A small contrastive audio-text model, trained from scratch.
Model: encoder arch crnn, encoder norm batchnorm, encoder activation gelu, text encoder norm layernorm.
Training: soap at rate 0.0053, 2100 steps, batches of 128.
Data: trained on two synthetic voices taking turns or overlapping, over music, noise or silence, 10.3 epochs.
Rows from block 2 of the text encoder of a small contrastive audio-text model, named by matrix and row number. Rows with one number belong to one neuron. Each number is 128 + 24 x the weight over its row's rms, rounded and kept within 0 to 255. All counts start at 0. Numbers have three digits each.
After each neuron's rows are labels from the 100 texts, of 14976, where the neuron reaches its highest value: "tokens" is the input token at the peak. Only what is clearly more common there than usual is listed. The data: two synthetic voices taking turns or overlapping, over music, noise or silence.
# fc1: MLP up (text_encoder.blocks.2.mlp.fc1.weight, 512x128), inputs 0-127
# fc2: MLP down (text_encoder.blocks.2.mlp.fc2.weight, 128x512, transposed), outputs 0-127

fc1.430:128154095110144164148104158113133130125119180156128105140089116131112149091138117126133097132155160138148126119111103104115126133143111171139114137105161115099139102140138112119148103148135163165098164137098168134130104074153091138140087124127142138120100137146181154088112151201125090139107116112102113146129140155141130112114108089132096126147088165109143151100155158146175099149140
fc2.430:117085134123122110139144126149100092183131129130072077151129113128093127177114099092138113143096170136133110119077144115167123103146101076133125097134130131144122123133164136119117133150096147166190114132136109128075123182140148129132129125104165176149093139152149131161121114152119142118146128132098121105096104119121180103146123164112137108128131122093109125115162117154112141133140
tokens: "timer"; "market"; "driver"; "farmer"

fc1.23:090143157128111102126157150140138152155112087131095133125093159125117187079096155152112121160094142162169172125148120165147116154128104103099138109112142116097095144159159125091138134163121178116101170104121125149139098120124151160163117102162123133111108138108105106115120125123127159090168096086119149133145160161123124117093135123122108141129113097100128155125125112095164109130098
fc2.23:100124139141124129168100095094099118129134154113157124162122107105097086170164118146114126112103115129094075152140135123138116104149147163206141125099127124149160129099138120084144129151144109129143088191145112121117157087099169094103120113152113125163122127153168177148139158151124131142125137111127138098104133147145169119127132142149158104138118160144109106149161131140109146142161
tokens: "volume"; "follow"; "box"; "on"

fc1.468:109126097130156146129115164128145165153128132161161148145111127165053124115167132132125136089126137107164129159139166153144157108114132094142136148143105082103163090141123127084131133126123121074138140129154118178115125149112141156102134117092104162116159133117161134132115151142082131077166095124074113099108127090120108111117148153102100126168115128113150149129124132154123120097151
fc2.468:112176158096093167138125121112103104084113138122110142139149169091117125119153122101055142131114117080100160154127106117145138094102117127107162118110107149125143137098141145166099140124119115139131155132129120170134083089119158087153119120106101111145096112093116142108140137121128091162137154115107162120113144125130110083139086090163132140101166127118152134145138099136103154110179
tokens: "beyond"; "clock"; "stop"

fc1.227:129123127141135065121116120126181125137104104116102112137096146148120148108123109152141118092168151086142124091144129105096155114150081179130100114125166125135131139117126147144103137122134126109158161168137131102132119098108131180164094127150113127131154104115142134108116129169132092124128081162113107169149147127143160127095091129169066156143140108117098160129096156091160137132111
fc2.227:142126085136139115162149123109150141153165128147085073178103112085139148158106120147135091154135097156166145128129148111112141099118135100133125094078116119148151129141125092110091137169137122114113097103114175111118118124173128137103133142103138129160162173122135109153153152098132114101124118120163151168122125107114125174125108124131116118174111090097091107132116129060119116131120
tokens: "knife"; "thanks"

fc1.206:152090120141133160122072099136090144088121126123100125164099126154124117090137140152101070188156111128133129116159128147120148125103140094178114103111129126115145125156118102100181152126123152153127114158104116135152142090136113159128123149107105148179103114124143156148123137148158135130162139120082156144151108128149108112135121106164131178146124093123079130118133080095126112144097
fc2.206:089153112121127135122149133124141109119167128172121095149127098120135112110100156138126137118125133127163108111108108105098147084120067146095147073121159110160108177157132140139100146071111158144115135145118121116142160140099127152109119167135146123126116165115117120106102126158122066142043111134112108133146141129110107140149141163148138136177113143118149120113125139170178109119111
tokens: "beyond"; "teacher"; "start"; "zero"

fc1.135:129145089110097110124103140136154123161123138146072117111103124135094124160126134082116175138121126123169125126119127171153110091111103125117179112124094141083111118153111136154121108136090141202128103129094128124152143090089130138135109099128164122136164128127134119088156108095126090112124153121080129162175130117105103150122129091121114102129089150150145113106116161108150126132170
fc2.135:133122109140146096164152116144118077160094173121159149197116112171132126139175103154137140128097155087123119116118128113107141154120145147134109179157109169143092125115129180121121140099164111088144102135141103111130130166138100126140132160145140101125124107160170157120162142073114127136126135166144109141111154127150155116118154120102126132074086153138122149125129157140114142101120
tokens: "-"; "the"; "a"; "they"

fc1.403:149141149152152116095098174142115118150125166129127141107111146134102143116126102164151149139082144130105071127115109142174138093186082122166171103114127107100126092144103137167162112130141155108139126167097105131104120067135158120146159120143132181132113114126141105098117114105112094148121122130123111124173101084144103106139160153153139111146118146105093150124149132142146097126126
fc2.403:149154102094139131122131094173141126119082122121151148144126127177127100123140102140110138112128114116113147135123102123147106149114121128112121102099126149162117135109115136107107076084093114106056100095130093127136137132116101126138114104141090132143172124161164187133146100081105140110150160130087110119120154128149085133144137103094169112122152091114101088118171093152132151115118
tokens: "small"; "stop"; "child"; "stone"

fc1.417:115130102109160130106134098159117137118093085164145143089103116158088177165107169138143097105131144101133114138171139139108095111118121153122166143111094106129119163125127154115153112109126136081125132109096128155125121137128123125091144120152112147129137076133111136094093122123167105148159130131101090115136114140117125128058082130103087135116180156119168122101148123127182132136115
fc2.417:159143117129126120087156137124092144127131140089087106107163106145132166140144116102092126139107120138113160100108108104117146093122108156093149091085110133103129152126117148115123127138121122196162123160158087132126118140080165098092091119131156111138132158110102105178105129152116139152114121125091164146121119140160072124131135100144072157128139138138100171126146129127105163151128
tokens: "robot"; "start"; "stop"

fc1.1:159114148155145121141133129174138105133130109168140162133121149107151161159120146122120131154154088139130108104184134131146142088131131166189130129130098140125160120135127129169104133102082112137119139155118110117168112137100125130109130076128113190135123106150114178118144094110177077111135134141165133154125130177127151143043129106118137110122143128125110109117105121123120129162128
fc2.1:106136106180130135118127144118151116108174135108100118146117145093098089115132105130142120099096142119161092131062128101107088114137137139124152125120114141089125132120124095087154111129134129128104149131130111125159140094131158160149130114073109122114152161101142108126113187142111147145132100101132154099130126108098154097145113160136073118155191087167105131169095111114121119115154
tokens: "<end>"; "-"

fc1.314:126100143123120176084131116165107134099146162114139128142124108186093097061131120098130137136154143166090147161092111150141127125125131104136149150125149131152118118124102124116098114170153097144167148108116094188107137158149125130124136152109122152154182151109133115108151174146129120168116162123155126076133098139139131122126119149142106110112117159101159100108165129122165158146141
fc2.314:119158140114115135135133127087133175107130091117120139116117124101122153056129100171084140095140115106101132144105140122107164117116127142128139148119097143068113097125113154146165124107154087113116141144130124131131151081103084131130093093095093136114075140151073107143134130123129121165112143106123130122164089126105128097085128183113149114145137115137150126124122084125097107119162
tokens: "<end>"

fc1.423:148185129112156124149058128091151112161131119101115166122119151147079121107124172133157153111141103122116166132148135143140100100102131118170161129139117127149138115099095124115149146125130146083128123129126121157159104140113088146119115076122112146134158109114142158126114146117080110079143105150112105128120165101181104099153107103154095156128162144103130154128110169133140141164126
fc2.423:104116139118110120166153144112121131089085142091109089155145171110092132126165143135144155200090106104135137160155085113166160131101090109111101147135130124101103132119122159086127137158146108113144148123152135110154130122113162128098161152130101126110145139078098122117101141170148119149155116127102149105127102114137132155186125116160187132134146101120121154139125103117109117109157
tokens: "beyond"; "alarm"

fc1.296:103126109144104124161146137148117191148142116101119082182117072127109157116117136120102114129148101163135121111138176126133144131153126153149129112109095151122122119100140160161119086171126134095100118120125088114108153119080145127141153106102110190147137148117134119127126146165154141158132102135106066120122087125131131113113109161121087103123165137151145112152147087153164124144106
fc2.296:140138125115134119122106172209142124111164074133133081140139103132114104097126135115093118125121131115170136135140143119103170138139140143067182086136172134126103137137122115162103160087151154108120129137114142124105154174089100099137153143138098115116112124133130063124080114137145116115127138147118152160150133154099087139141104155129109131161147140115137132103114151137159125104114
tokens: "stone"; "strange"; "point"; "twice"

fc1.175:161119098150157076124091113163160155150104174114119134151115160090126152183147133139129102177126134126165119156180136116127123100085125133089158090115105125142136110102139096136123153156090119113132097127113116117158152082098117066124148117157091144154132130118139157122162088144147110138120127130138126128153155131115145078061129090110112115148133105126126141116132122127129132126138
fc2.175:135116115182156142111124127078134174137142091191143125082107187158090093097115137159114080117113132140175110136106063125147123152125179131148161135105119112143117165087119133135118130107105126131133142094133092145101130139133141131131097126122142160106156135114130087136120119098155158132123129115112128141112127122080115170117091162150121133156121147145140124097122146110132119146169
tokens: "a"; "in"; "is"

fc1.401:143120147125137106072138108155149166123160117097124135113101114127143120156092114138103187162183147112138111109162117151109120129134149101142160103114108118122126159127080161186111146136139126145127169155113120084114148115113170157137122145098090106156114123145181144121148105139146134139141147126106112127181124138113128126093171143135120100187142129141105132166089126155133123153156
fc2.401:135103130119124121099139142150135127116171094136124121152125088111114135121118111145112106131132112105162123126126115116102125115121104097110169088083144132125125165174123068139112127133172157139100177109089074107160144143108147132107136088133148135187128159101143108138084136175157085171068130119126107156120134123137109156127130105142155133181104104139155142134124148149154143121113
tokens: "cleaned"; "me"

fc1.312:129152140144173133132133118110162155126117108138097109143125139106124188127126147135125122124137152122121158125178084108138128146121120192122088109115114096133097103120121093115161093110155153068104138155158146144110093089166105141127099165111163146112118093116142160138137119159135110117144086098079095139117169142123135109094115123140106128146146115110111150076122155103165107145107
fc2.312:127102130176105119135138124141109118139168121139128108156110103102118099130149108113168108120178113165167092147120137115121158118129133097127143110121143136104122150119081153107086129119119130179134136122078060124090112167130148112117160096101122145202089148146128119128115103136131112134095134132177134130120105106153158139167154134133152124090137145123078103124170106117127099134142
tokens: "watched"; "on"; "not"; "stop"

fc1.89:141102109110115116092095093095102128106182115156128133129129143092147117162117118148108140137134141118162124144145163162109148130174140099146195107133106135144079126201172117134134115133129111105139152143124165098152134126108113116101123155097149134128159127117139119126147109187155134161096115121132114142176141125097142127149099141122086121163128127134117149129090121151106174115178
fc2.89:107135142115132128101150137128116163119178090127119117159136090118134120168094139126136126142089126137160149166138151103143129135155104081077166088117148162146117141169155063106124137156113186152144126126096120140161148168116158143107140083141156117155146145123176128120127122166138105134114145127134129151128090116133100176142166132137119158182112116127131151137145121135131153100101
tokens: "repeat"; "six"; "waits"; "beach"

fc1.373:140111144166164145130113106140117158094180133126143146156118106138126133134167133152080130143128083134124128131184103169157158134102153143167117084129106107123142144159125104165142138149114124127162161122148117129137169102185113128147148120154110149131124114154165129103108134134142137117157101116080149087115138130114083142151084188148091172131116127150115113109141093164135128107133
fc2.373:135154080149154100091140146158144137119145095160118100118161105124150137111098162151116099143150130159156086103135140144129120110129073117072149095088126120100095159174121119143127166070127156085141158135094119147152159111136129115099114105133154147140132152127112115089097119118137090118059118161122132151094136123104105144113120139150105142163111119156142138144101142136146139114111
tokens: "-"; "teacher"

fc1.510:131113140156136090108094104131150147149096129135109117141134150137144137126117100139121096092118160121143124122172126098130146097132076154144111092133100134125145145094123116134108171134104111112173124154135122131122118143117117136150103119104100135131143101089099151087096118134129109141134101182103121155117174167125158100054112082143127124131156137134094164119062153112178128167138
fc2.510:117134111155140118128123151098168147145152106154089073113095164082110148123105137175121101167124098140133141118100091107141109144099144118163138119078119142140150131107159095117093137173143116106102140087137156080130130132124136155131111130103152129145157141104135098143160138139125140121151146133173121141132113113087116167175075155124128131160154104101109097118103128075106099123127
tokens: "up"; "lost"; "bought"; "off"

fc1.421:157110169129148142114114120137155173116099131139125140126125141110116141153169157112170114113152097125155091110166119146123150094103133082153144133167092104113146154155135164152113148118085105104168129132134082101151128137144113148093136094100097158127162144136122168134103090104151071101109086128157118145126143138133098140072153087141146148130143158136137136155107149157144141151126
fc2.421:087125111158092109149120140105136158136127132083121117135082120096095122163156168133118130122112109104140084117106119109142065114112139123148109136116140113128171131106145096071147118153139099140107101140143104131120132078139167125133123146103111138155143124066139167141131174132090126139147104095181104139129094125118156076119146145144089093111143090131107128133101126134120098137155
tokens: "cleaned"

fc1.245:148115114132129113120121119130161108187138101160103176107125193103140129121152143131151119153156117158170137136116106131127131154121135152156123142116089153107124150118110139132141097132101114143134099133117134066110140096139153107170124118133201134152095109133174159128105099137130093112138107129119127136118131124115139121102140082148113106136074146117126125059108162112135061129125
fc2.245:180166149056148125118121081137163135110110133122149140109106152128117119125114134102156156131126147093091126146169098154132148155106145127117102131126119142108122146131107168104167142114145101120098117131156116140107125122056124133124110181139132136105136117138170101151126144092141142180160138154105129106149114087109115091141124136150180152129129123155095128151108145104138161077144
tokens: "a"; "in"; "me"; "is"

fc1.504:147149117108073132107156120145122142153123128141082097117102111154121104128143182104103124149122143165189099142146156142144132119171111099166148121106090142156111123159126114140139094137125159154103117090107157127131159115113129118145147113108100154167125156093149130115141118124174075166130157108110137160149087114132086133163127083104150105150131156126155156101152114122112142103105
fc2.504:101159100116141169160131133126158120177114127159144125141167108120131125064086099127109128139152103120146142117133072117129151094126129123120116090137143112124136143124150116115125124111194150125129135154142126139138106154126132138110088168159070130099140104150094095119119113149099142087117088132123172079135137150120109129105114138080129164133124162110114093130118152139150112079081
tokens: "-"

fc1.434:076144130098105142101130089140111103131169123147101133096135122118113172127095130139127133111132153109177136122139152139120115102172130159151145099113114107116113088099149124102145136124068087119142113132110098168115168118125132091112131094156114125124147122102105207102117088098122117136102129108080126137146090093124108133171122156161158147173122148106134142123167126149128111135133
fc2.434:142134171097132175143117114142098136131125128109167131147111139138119100126097127132087157147165115116101112174133063136150167132139095159082128164125132113160108092130092121103086118081114115137097116127079108135131140157150096126153107135084158128128137153119155124132131124140131104138127179158082169097080151138108091125132114112153090133134137105135129119148106117144129149101089
tokens: "cleaned"; "tree"; "school"; "please"

fc1.335:145128132104148128098126119145164130128109118131086168141130115140132151138141143101128102149193156161150094086103156128063126097098128137119137107142103157123122142139144159120125145121103137127149133150110114125130155102098104099125127090115146132166151158131115154151153096086161065106142123139169146134163152124123161098060138072157125144150136144156148155124096123124152134156131
fc2.335:140159109146120093125100186108146172115153120172142109129134114140094127114111118155170089132109117147187088108127098114099087110127125168131128134111112110117161171104154117114124138108163099104110164101106074126149123093132128122141124120152116147097161133128159153113149106131138137148194108151106152157107127138108136148119102144150069139143113139139152106103091126110137124091148
tokens: "a"; "in"; "is"; "was"

fc1.98:143078127155091108162128133102086147091170134142141134171103097110138102159174127148099147122106157153117097135140151142124177139127142125133111091122143147177117166124148115128098157142103131165098104114143134132126131160116090121133152150072146152140127119131148120112123146179170131144097127174150160153144131131123105128130114113099141104174156115178151149129160148125100109150156
fc2.98:150134141125138108139131114124156134133133120184125150129145146162130154120101137135145125161160106143140140128145109139076140157117125152137124142177143103109096105128068151181159147097154166131122134175131092102159121187148084148118131112154134102155120151129116110156146137130116143106123099127187134121107121149129128134098122096163105149098100147158148128114131112187154123167074
tokens: "timer"; "station"; "cancel"; "table"

fc1.132:154136128154138145157103137149106150149105121145160132145048144134126096175132112132113122131135119101125081124139128114122071107138126104155155094133112089149102114098110121137131146104113126131138141157137120103115102115141146106119091143120126146135147127103144147133092113170120116153166120158107104173120156168084169094071166154168107126153127111152097168147148145098163125143098
fc2.132:129146101161135113112146143136140117138160100140076095134123114137163139139101119093128105152108142132145138094111123122095145111124111077151145145064146164128112151147141097141124113121122145156106155127138140118104151158172130166129150144110149136190100153116132102133143121139100137101113136144138128108091108108143137134186143094108139140172142093081112130102187094097121106175095
tokens: "watched"; "market"; "volume"; "garden"

fc1.307:138141137162137129136111125130143157094156137153145137130099122191105175142125142128098114181156092144139090153163131129127143114133168098186144096095126120105152139158139128147113108130102115143144155121125110134126169091151123115153151129142145177136109104104146171130127126126170120125147091116076163112133145127115100144157099187143123131158124093140147136154144089128190114112133
fc2.307:100140095123124128119165141126122154106168109146099106131169109124131148079108134118094107130145113132173142100113128140096144118143115114074141079097171120122117163152121128120114188061136159115138169121109133133194146129117134087112127133142162143120119146110125103134088130128163112119089142139116158128151123108142103163167109142161128131182142089125144106143113129146148141090116
tokens: "stone"; "slowly"; "child"; "twice"

fc1.111:156140106127117101120121141103167123145143158113148105139114100144157152120138121145119086128127117090125102130157100114090098113140096161147147125113141159111096097049139129109145140108091111088151145149133153110168150111128150112114088087143126135128135142126137145140121109113121091139058127147094102138117146120151146113130099157159102080150094155115086142135127100125088115133067
fc2.111:096134071117091141105168117166136147126109084108101109131144182128142167139061121155125122129131101163143153075082128106129130149095121124133149092134156127174127121124158104121075145162130134083113116116134109139154145136131114137125123110106110134129173136120110098132124187154111133108133114115154116162111121161107082154136128134103127158145156118112149151126097168093145120122136
tokens: "knife"; "nine"

fc1.500:102137095142103201125070116105133132136138098127096139136128153112112140126173130134073120151160099107144095120147136131106156182161128117181155138129102117144116141168138113115113120182093092118123136141099153160121127109104111113132133144112164116181117108118106140140141110134170112148111159122114154156159141139093125147138091153131112092153082110137116145095128083121122115124146
fc2.500:109134108118126135101139153150105128145171107155121125152152095125115128115085120137152100134124124150177142149096134124100136090139086111086152081083160120127115157156151092145112154112111155129140149118101097146182144139109115136098149090142138128165134141155143128065085111151107096122081133135101134135144123093131094150150177114147119144190105143146152127108125127125127141099097
tokens: "<end>"

fc1.503:060164137165097104093128122163155146100151107127125161150134143111086153143138178091125102106134089113152143121120153125132183157128160114144141120135138096116142159150152158099137151147098143155156118117122055133152183114144149111127149114151159140124152114135124149157136098107122102165112105121126147137171149118130111125107107151157185146134163143119146129128156155134113125140137
fc2.503:138130114104119136108167151107119089137109134113190130109144127174122124136104133154128179160118158101099113196154087154139114128116137142110123149111113093141102175122131124138137112095103133106124122116124125151156080140094135189140113160119157129136132146139103081108181111141119130133118144157115131122113171140110089107161116148151122135154096098129089128109098156120145107100083
tokens: "-"; "beyond"; "up"

fc1.339:168149142106145108096125118151122095136110167134133105122093093132099149118118105147124124154118096092133098103110084114155127101169093125153118126146089098100135076130128119162121134134124172131130122151114092166119163101121150083112132070139123163118147138112158140110099095126098092123091119119105099124139122086138082076156141132154097112139134152123128126119151103156156082149132
fc2.339:102113125078096128119114106154123102117112137115138187151134164153127129138125100156121134109134135153105136131106102124125139114092103106120145115132165114174138128099128117085104103082098090085077119101132122140126136129139119138141122152105079145104128094169155152094127111100127145090144165145058101107107164108141095140116125120076135109102156098103101106133138120163113150115138
tokens: "small"

fc1.83:125122121163150064101114147100141135187115100128142114139137141132145133146146099119113092126138141108122117122131132102131153114152075152161082104109112142124163160107143112134109189171120104101144109173126121114152123129118112140143113135134119128124097106126104124082113123144095100145085125153107106141139172135122123115074079120151156156154106162154102162121097147116100137183147
fc2.83:103124110161130112123147146092165137126145113116078108097111161101123147117088122181098132154153091134143125120118113105163144164095151080126146128083137116138089102104149120105106112119144133104117125086132162110126137116125131144104094085104162109136153138125101114114112183110144127103124155072174133149132142135089125147167120129125149145147144114104114101131100150077110098121079
tokens: "up"; "off"; "bought"; "and"

fc1.26:118146140108159148133111117124103141153082150126101088127087138153095162098120092147122093120123127119136101113129106143132090114145116156143151131173114109097119043150110088130121132141065180130109162143087116098118151114124141151109136101129126177149144159136119130127112104105143130129110130130100125151181108086116126119093152133109114117158124153102112140119154102096128077144123
fc2.26:110077125109131135182140120164150079131102117127151130136122133139119143120165077126107124133136138118112147100114081109118141164126126123122113110088151140179111122138154136103085106103121108098064104099125072119094116150157090108141097146130102119130123109139150139119146096115136137143137139096088099087084162137121098120129127103098151102130126088119160114167135130155158156133093
tokens: "timer"; "forward"; "slowly"; "station"

fc1.220:096129142141121159117082141157149135121118149137134133160123118090098143108149125107078115134160137116152125131121181171148107110144126121148177182158122098114124119121141110125112145128089125116159141120118093133112175128115179112080136101159126079140168127135125143133157137149115148098155121105138100155140112148074105089123132175146162162161166137106112150138154123127093099149152
fc2.220:111100185102083095123144137123128105136084138109110158140123133102069121113131123105094138155095125096090130175188095151132137132146145149136131137109127112133154158132132152141129130097089130125146116145141122113148137194133135166139124142119148158128141128147154128146171099140146116141156166137131145072133148129127066133167107148151159121108184097157147134133123152159146128130144
tokens: "beyond"; "box"; "behind"; "start"

fc1.360:067107134155144116107155121191175123169130087127112100152079153149112159099104114147126139132121159156161112141106116152103143151120119113101123104135140122120140144147161112113097175151125152111104159119124115150140095123100134162132129106132131146112065144123108136114145125131122154128162062097135158122138140132113137117103100120125086143152126137134129120130082072080135114097100
fc2.360:129125126122128146145134082096092114111145139147100147142107129122096150144114147101140122156137137130080075140146130119169134120160107154188132091076159141123116120113139128119103104139109125110136087159118106126103146143088127100139097084132102155144164132119107159095122128099108124140130107125082123086068128147144160124140141128153187090163133127142081112143164134133135158158105
tokens: "volume"; "orange"; "market"

fc1.145:131170111142155120165070097106154140103137130124080139141123149131062125134104151129131142101114127126126142120154130126127155136082148082181150112141143132089119123134125140086191121100147150114120105137117124145109107137105109186128139112123104128169178102139141100151142122137056101096148156094141142114130159114183118104135112115126117161163113130133129158121119123120121115142132
fc2.145:079124105116094141137159149136127172123118138114122104138140155126125089081118124114107134150116160086067118142153126130132112118127131121096122103139152136183123171154121141056118113128105120146156150117122091096142125130133139099124155125167123124131158149103109116120121134151164103133108108146099122117158109153123122188142138131154165080152137135086115152174138129153176098083131
tokens: "beyond"; "behind"

fc1.496:135154136139153157087146125123092185114112109080076136143114064123146128139120110136159136120133105153145102124152138146131124128132117193142160081100135137165104124138134139131144137069133112140096151098100100105146162107125093089119141118054111125131137145156126124104109133094115117139116094093140090132123123122120100151122143115116103110142125145117151152111091177137150121163119
fc2.496:150151099107108138129099129124158127077145151141156133113124114131117121087121150170105109132138120092144163112140177129093162121149157114159133133130121129135170101156106099142150123131136143093137108127091117114135083145191103095111124107106131137144124111148106112188150163138095190091166130165174158178155122119136176134111102098119115127144123137119140113102107138151131123130115
tokens: "timer"; "farmer"; "forward"; "driver"

fc1.180:190144154116084128145105153135143125153101133125111158107112120110116097126107142130148120122142133103091132120143149140101114138133150144160137120131131099096126121082104163112121141146128132144105167148181111091123108120188107146087066124143101139098111116126171130124092136143113123128123052137118116116080142146170147108134148087104132137162102141130098179128156133154152122126154
fc2.180:109107110172124147096145095129126110109122106117084103167109147090084119146113127136118135141089119111161133129095114150117113155101088102147105102140109180113116135134160115156135088167146135154120097153122114146118110161118169117133120159089134155147141140146140114099143162137090149142166148139130117120122105125118185088180120132090134118102137099092098109147147075119093130158150
tokens: "watched"; "on"; "market"; "garden"

fc1.191:113135151139152074145129139114195161167105116127127137159132153116124139153121116144145117139153146118176085117176134111122135095093078154138110131146097122126171138124138117134111177155109131091177117158129097156135125113124148116144087120144121118136091121084107160117115115120140094149130096143119088168104152153130116097076094066149138127146114122140114152137104137126139120160127
fc2.191:103142139178129127136121147079177169139155111138102104068146197105111122135073165163125149168121108170150143123108107095168138158132145119115153135109099123124140135114138121132138111119152136141100117116152148128133152113118145178129137118085171113145150127111142095141137159121151143135133143102125130130147123140099156153119081176148121135155163128136115141136107172088118088157138
tokens: "up"; "off"; "a"; "bought"

fc1.70:150152089155140141140079091112119164095126097163149125116118121103129136159133122154088112137145111129098139134189117166150121123110119105194130087132110078101134093159099130155163122125102119137156156125122124131128148136136156124169150167145115139116085115091127126108145132131174144091132134178107179149137115126086137149122117130146131143167118133175111138130138087136165116128140
fc2.70:117146107144164122094139181122138127115176095155105097120149082130143124121098137165121115109158151149155111121108134136117153093107071106093138083111139115105113143156130109155101145089144151104128170116103131149151161149112133156135133150126164167131107176133136100093106107154111102100062120143114118130147148124110098146116118154161122132178135122139146170127120134136172115102115
tokens: "<end>"; "teacher"

fc1.47:123158110170125126121120140147144149124112142138110119151114138169129179083109110186141147128133134137138099095117089125124124115183127161144086094083143090085128140107107121139153134119111133137134171130112167146149151105145140105155157112158121172106098128147137137084135152118097131101084123085132129104111116148164142119139059146146130114134140095120110104108119138142172144122081
fc2.47:128123088117141109147139107173123156139181101105118116149117116117150136134059136132151114115151109079137148070137130129104120137151113106137124087101144116147097192142148113130089142087109099098147139145120124135108127124116139043111095128126131160082102137128152140128121103138158098124129133122119128123137140085141097158106123107153123092193133127128093130139150155147149133122145
tokens: "small"; "child"; "stop"; "five"

fc1.91:129129109178142151098108106130120167117146108173127143154083161096101150146145163167156126128165110117124110094157120154114119147078117118163125156120131085117107095148115154113118156138085110136126129136118098105117153091132117116137094142136149134109090087111122105103135105105116117102105107137102173169148145147115146149139129144145108153183083107157101106112124116140165091174118
fc2.91:115146131138161117095137162149121144119182105175108127146139101142120120092114119155094137116157171142144133132116127139087156118108085120072138097107189131149073133154143109146076158120137150113141152102104126140136166146112123144137153155127149132132137169136135076093128102148112102111095115130104103139144152133133093150129132143149128159187141123143136153093138149145165126141084
tokens: "<end>"

fc1.215:134161129098144138133153117121126122167113161136082122124121128124138155111105121132101127133129130120138119145119144161159118107146098122138151101166098106102175075119121091138095136140091146109144140130130158138124112096097146097108158116144108113105128164143114137090114120121113108149111086100105082209123124114129094147121101153140062146151103148084142115088180125161115097153137
fc2.215:091107159104108099128095109131154140106107145088159169148155098139094125119095116139122145163102116148109131109152080127116177091097106119125141151115165116175120120120179149125106143127149115126096104119133098155152113147138121135167152134095127130127126129146167111121087106121120120111162167130093132097123175115124105141135133167105145106108150134150157104171120172170153165143089
tokens: "stone"; "slowly"; "flower"; "coin"

fc1.86:130146086179085105102133132115130104074143133132124165138080138121118127123143157139129132087112080087111136106145148133104134151086119111104123141129122171133115135080113162111123153131120099096142142165117094073119168124099090117080104124097152135126170096149138135108154154118118139084124130154107118137109099062142119106147131125122124124171108144136126075113120107125127133132116
fc2.86:104157145123129092115119132134093133112151124166126137139138084131171147111080121111112113184082164175126138168091132124151133122134097049139103061096159145121088142132148088151114138139131122103092089114141149124119127136129147119127143147119153108116145136121153072120156130108100122116117111110118130123104151126138136141078129134122101165137142109127145156117182103109143132108106
tokens: "beyond"; "behind"; "alarm"

fc1.234:110159101128155128153116115164112127145123065108141136117109152129116112118149121132104078141158120132193147150122102109116145088148108147128122098116150131136136091133130093114154151162110095087136147143144142165119107144152140144080133136112146152138132153110148158104101164090096138152107095119135149128086154143122094141100130141174122131164130141102142174142096152144108154166065
fc2.234:101133131138087149163181166083124145120155145123121129116146124084134142127139185147168126121104117156123160123135166140125126103107135128107088130140080130109135129095100126112115145078137170165094101138105133153126139105160110151119151117088123141139090135095104105153110160124150107142085127134088122135114123117132131174158144109160110146131160168166120127148125128061124084121128
tokens: "watched"; "volume"; "dropped"; "on"

fc1.303:132122124137133118104138145109142130149132161114097143133144161147165080093142123128158146159122140180144111113125102126130118079097140150174108110086084116136106177139093124148131137087114154101126125090128102098131169163113109151146129113140147121153101127114156128099135104135135065108167119096144128130114111133175174141132143080109149108134118153182134114117129183131111147095134
fc2.303:165182104125165110153173128150142170151122110142122166143150118148112136112081133141137124122138145116186095146114125134151121173111128147126149121187124116147135132116173171136162111126154104124128153151162119113114102133109154093125150127173129116166104152168154099135139101113159138161116132149157158153182145100108134099121123105109118153126085161159135131144092126111106094128119
tokens: "-"; "a"